Weights of a small CTC image transcriber.
Training: normuon at rate 0.0016, 6100 steps, batches of 128.
Rows from block 3 of a small CTC image transcriber, named by matrix and row number. Rows with one number belong to one channel. Each number is 500 + 50 x the weight over its row's rms, rounded and kept within 0 to 999. All counts start at 0. Numbers have three digits each.
After each channel's rows are labels from the 100 images, of 14976, where the channel reaches its highest value: "responds to" is what is common among them; "lies over" is the class under the peak. Only what is clearly more common there than usual is listed. The data: analogue clock faces.
# convs0: expand 5x5 conv, stride 2 (model.blocks.3.convs.0.weight, 144x24x5x5, each kernel summed), inputs 0-23
# convs1: project pointwise conv (model.blocks.3.convs.1.weight, 48x144x1x1, transposed), outputs 0-47

convs0.71:432564512525495583498526488512449596523432443487507466428415524551569523
convs1.71:533555438482444499534557585602539528442449450454494537455512558487559531542605555412587504551459482478474471482557531450459432444504428454497474
responds to: minute hand past 2; minutes: 10 to 14; minute hand past 11; minutes: 55 to 59
lies over: face

convs0.17:533498456439447505534547459578452545483410554599533447522459530491438554
convs1.17:579590598477585485475464534457528504583493521486560510491422548559521520402504455580565453496431509559539543533479512544528502478432565495496591
responds to: hour 10; minute hand past 9; minutes: 45 to 49
lies over: face

convs0.21:452442480452505449563554476434434542516495575485497490472457508541639535
convs1.21:523521425487496459508516525493517504494567408513419422523505508383611484577535443575459501476607430478497488534535509520468534522547429567463439
responds to: dots; minute hand past 7; minutes: 35 to 39
lies over: face

convs0.114:541487446498447497521471573558445561528604499485412493503396505493574499
convs1.114:512440480513571468581503498447441506492471534519474527525555522528567423415445525459472535559480436428469621569505458475483530397525537540549404
responds to: minute hand past 11; minutes: 55 to 59
lies over: face

convs0.139:447482437578502562391516572543479493443517545564490450471559531516427515
convs1.139:521558479565499453481500533519547539466449490479365529549561518523500513554444526462510560538561416444518520438490473514505564505510542513315483
responds to: minute hand past 12; minutes: 0 to 4
lies over: face

convs0.132:504414432473543367518536550529491536571473540495490467476436547531564530
convs1.132:528507519409537583501527497540514492496543483534403470508607384515520523524552456501581574533441559457515460522429535527521541620439501554513485
responds to: minute hand past 12; minutes: 0 to 4
lies over: minute hand

convs0.140:507545365532481547473569598551455494505427504421500478492491558512487520
convs1.140:482488489500484483480516502526570539546469531347502530652538458507554465479422452543522466460520473496469479490523472613521488469430510438529601
responds to: minute hand past 7; minutes: 35 to 39; minute hand past 9; minutes: 45 to 49
lies over: minute hand

convs0.13:515454476557398492462488541564563559536475439494399518561446560469535517
convs1.13:496410500487606527473453498463484449509403433440498488473492573459513453486423450516450597530514461488483540559532536443470525382432549480524419
responds to: minute hand past 5; minutes: 25 to 29; minute hand past 11; minutes: 55 to 59
lies over: face

convs0.42:436468450527570427474437604560531535514499593484449485443544530480528467
convs1.42:515519523444533483414482539505403536486452501432506635543475564497464495501646498559518455393430485521488492443497522434517463489433538518479510
responds to: minute hand past 2; minutes: 10 to 14
lies over: face

convs0.62:499492450470413517525562593578484513455507528472460542417475598504430507
convs1.62:485556500447536496500469436392518577478446488481495487506444545478517446549495489459509546412612458476523481455403471513568510470351451562504490
responds to: minute hand past 5; minutes: 25 to 29
lies over: face; minute hand

convs0.29:525518420473462439432474483586517592484403467495528550558481504453566528
convs1.29:498520605459498490445508508453545512499532460501573502374575542529494437466480494523463526514519441542395497418403523415501467504509462488580596
responds to: minute hand past 7; minutes: 35 to 39; hour 11
lies over: hour hand

convs0.46:445583481486501575456491566487452446496477481413505421506526608492570509
convs1.46:476379526519479479442529494532402500555520461546511582518494543494405543544520492506430556475442576402495535489515457625520445475549506544557490
responds to: hour 9; minute hand past 4; minutes: 20 to 24; minute hand past 10
lies over: face

convs0.66:569521453450494462451484576444480568401541552573496476458475530564440533
convs1.66:529500505462548534522404473515570324335515522525471520528484526457469563500502586498483450460510508513472491474505533478470516477546552587499506
responds to: minute hand past 2; minutes: 10 to 14; hour 8
lies over: face; hour hand

convs0.127:510449491488543503516487654545512474541513514543466405538471519431500416
convs1.127:537479492466428511492529474531456482560550407495585483437529447464531543502583550479455643427519553461505452496550476427483490460553558576538566
responds to: minute hand past 8; minutes: 40 to 44
lies over: face

convs0.138:471494442460533555468558539487395600496493549502532515397576503449497491
convs1.138:534519425475483502442506491418527562466512591535412470514520509388465601563575542478447480527548547585503501522406534547441543483470505527434533
responds to: minute hand past 8; minutes: 40 to 44; minute hand past 9; minutes: 45 to 49
lies over: face

convs0.102:493436458410488553524489559570488591533564436458524504465545548412504470
convs1.102:483550518551495587478471496401529455484424533551521518477417470558482471453556537483436559389576483499507480511536509467556573476464454394485402
responds to: minute hand past 8; minutes: 40 to 44; four ticks; minute hand past 5
lies over: minute hand

convs0.100:520503468475537482419516570555505533460430631444394493487519541515510502
convs1.100:499570537423461528534328504483477484479512582465550529572574500477531453504403529572479469519493548479448496491476518544511496412582451508505432
responds to: hour 9
lies over: face

convs0.115:450488453426513512381544509483465535487538533475446460527573568575569461
convs1.115:460514472467459493510548489523568563555478518429506491435550488497393585608491495508506560492511484424415491456457488605543530590600488531456472
responds to: hour 9; minute hand past 12; minute hand past 7; minutes: 0 to 4
lies over: face

convs0.82:476397467442505611523541559562468529536530448511476451440542518418513507
convs1.82:426501519474511531572528495504520523470458564536486549491433488482470496447562540403492508456572608461574418520414512403590470477463476509461409
responds to: minute hand past 8; minutes: 40 to 44; minute hand past 11; minutes: 55 to 59
lies over: face

convs0.40:454518439511559565521563501535516521476557485539450504422461592476379477
convs1.40:396513504400455485606540557506518532523569506459473466515617487444488454566512539382486558487456382480511489478480468442470490493474528464457495
responds to: minute hand past 11; minutes: 55 to 59; hour 11
lies over: face

convs0.69:481452478537486373450520603491506535469475531445519529532463603522518560
convs1.69:517479521474449512381525406559563418488514455524620557482486530469524461494536524471564547436488487533503375461538552586475499565476497552498528
responds to: hour 5
lies over: face

convs0.19:479588496474475486468477509571424458557449475479501496477491655469507559
convs1.19:505543461544531449459520449518455538509482399488475542507554558544479479456558533496459444584438482501515528455379537519436516405530448357477477
responds to: hour 10; minute hand past 2; minutes: 10 to 14; minute hand past 3
lies over: face

convs0.15:486466491474496480498432549505500428551467602494518496468484557397623525
convs1.15:471501598535361553441533523501503504584474490482450419516570452501475496479543584504557516599423503437550463503486527461417457480433451505477511
responds to: minute hand past 6; minutes: 30 to 34; minute hand past 5; minutes: 25 to 29
lies over: face

convs0.37:451511487376439476435494524434504573497511595514538489515476498530577568
convs1.37:545378420445459453454477473449442441468437520434555452547431538498539459507525527421477583578499449460522580529507529478541599500528515507498444
responds to: minute hand past 11; minutes: 55 to 59; four ticks
lies over: face

convs0.10:509446477519598513499473533558441644496435502438521449491514503453534453
convs1.10:490503491496462495424511521463448453579413447481578570568552453463502579481546560587466572434463504533484551568448481477521492483518618484579533
responds to: hour 9
lies over: face

convs0.108:525362418446480494451470551504458588496505536577572483506528502515494536
convs1.108:397512489530552440520486466547437460564515545476512431584473425563508424541464552499558561555579553546552532432444489493528476466503612515523554
responds to: minute hand past 5; minutes: 25 to 29
lies over: face

convs0.124:518513453552538558415388497522462466463557521477455428521578525526562549
convs1.124:595499515478494425544400526507535538547579508534512546548574457466496467526466450614496492504513499413481494425647453527437535501482485563494501
responds to: hour 7
lies over: face

convs0.74:552537420541572528579511525497441470597483561512410468475457476468490439
convs1.74:559555531441420513507549466559492573550529450436449501585383429514589535503457460458508487468530512542494561530443552420430504502471587523545491
responds to: minute hand past 8; minutes: 40 to 44
lies over: face

convs0.94:574437503439534506446470542451453614515479502610515436452489481491522546
convs1.94:500525484524479525453529555447444429467555441595508494413436475542586508506471568439511531442602371501502540464548541493537507520506465567438553
responds to: minute hand past 7; minutes: 35 to 39
lies over: face

convs0.90:541479490476565538603516507498424578526389534436434484468447497514542491
convs1.90:485544430399467449489565478427493450476497528600504421537519537505399579511449515436562467445513462527535546526488585591553472529528522455553457
responds to: minute hand past 8; minutes: 40 to 44
lies over: face

convs0.7:591577461457462534578536552537389521456485497493479436570466502481505449
convs1.7:524515538497546499528380531544501484552476448509476469525511465550485378547421534498564463524525459372501404581531578461535466565552462506514489
responds to: minute hand past 11; minutes: 55 to 59
lies over: face

convs0.116:471457440469507617549515556558422579529498470522560449459456478430501497
convs1.116:480424497405519537510494395511563553476561532540463487468493472420488586440575506440577463498565539557573448481485560414524474454488500547429466
responds to: minute hand past 8; minutes: 40 to 44
lies over: face

convs0.101:490487484481462430518585531521505454529525418530417485507450625471506582
convs1.101:447555485524527520410554594527597553525509463552575516583498471479489561467501468560525506504481469467425510475505450459556498441523464364555414
responds to: hour 10
lies over: hour hand

convs0.22:574506432420446451533479563582520475561497501494483538531456579467424440
convs1.22:466404445499484537541487454431529409506520478519549520530513467548558432495462477479417528495561448484526575467548405451425451399465457524401471
responds to: minute hand past 6; minutes: 30 to 34; minute hand past 3; minutes: 15 to 19
lies over: face

convs0.43:461410417491509455577464610546489470563490464546471546471463541479563490
convs1.43:463581521451476541443497443471577493565578519375461427474538395437515557429497447550555515540499487543545418453549501474477490513527523539535434
responds to: minute hand past 6; minutes: 30 to 34
lies over: face

convs0.4:499474444553512470477474559584492576454395551471565569433546490455493480
convs1.4:512442472510458510560450512525452496376515459481559570490454531584627513503500499632476497478423468499513416597478531511508510499516538465455553
responds to: minute hand past 7; minutes: 35 to 39; hour 8
lies over: face

convs0.80:390391440466542611533494499495503524533507452588490532474520528500464505
convs1.80:457460517533502497470493577588419464439546468411520455418488509545410527393573504438511521457556435534542494428461497492538499476529552479583433
responds to: hour 5; minute hand past 5; minutes: 25 to 29
lies over: face

convs0.123:465523422537574495560439446561546534475589472494441547480568453483459438
convs1.123:473556541474479618534513567508390550535452624525539560520514507478509507496478508426526450585453512605567587509485473531498537462529508497516429
responds to: dots; hour 10
lies over: face

convs0.75:477464490403579515572524509484535452431513500478541514424439621500497468
convs1.75:396517473518492430526429530487418444540517457532429565522557594466475537519540583564369464478478497522496535454459452501552530481517429469558551
responds to: hour 10; minute hand past 2; minutes: 10 to 14
lies over: face

convs0.95:481463577485465415480489494571392511479474502489535579446487496524527614
convs1.95:502560544492539525519384411472520541555519607425440459453476505566469470541550459524465566502498509611530454457523500487511558484417451525409531
responds to: minute hand past 9; minutes: 45 to 49
lies over: minute hand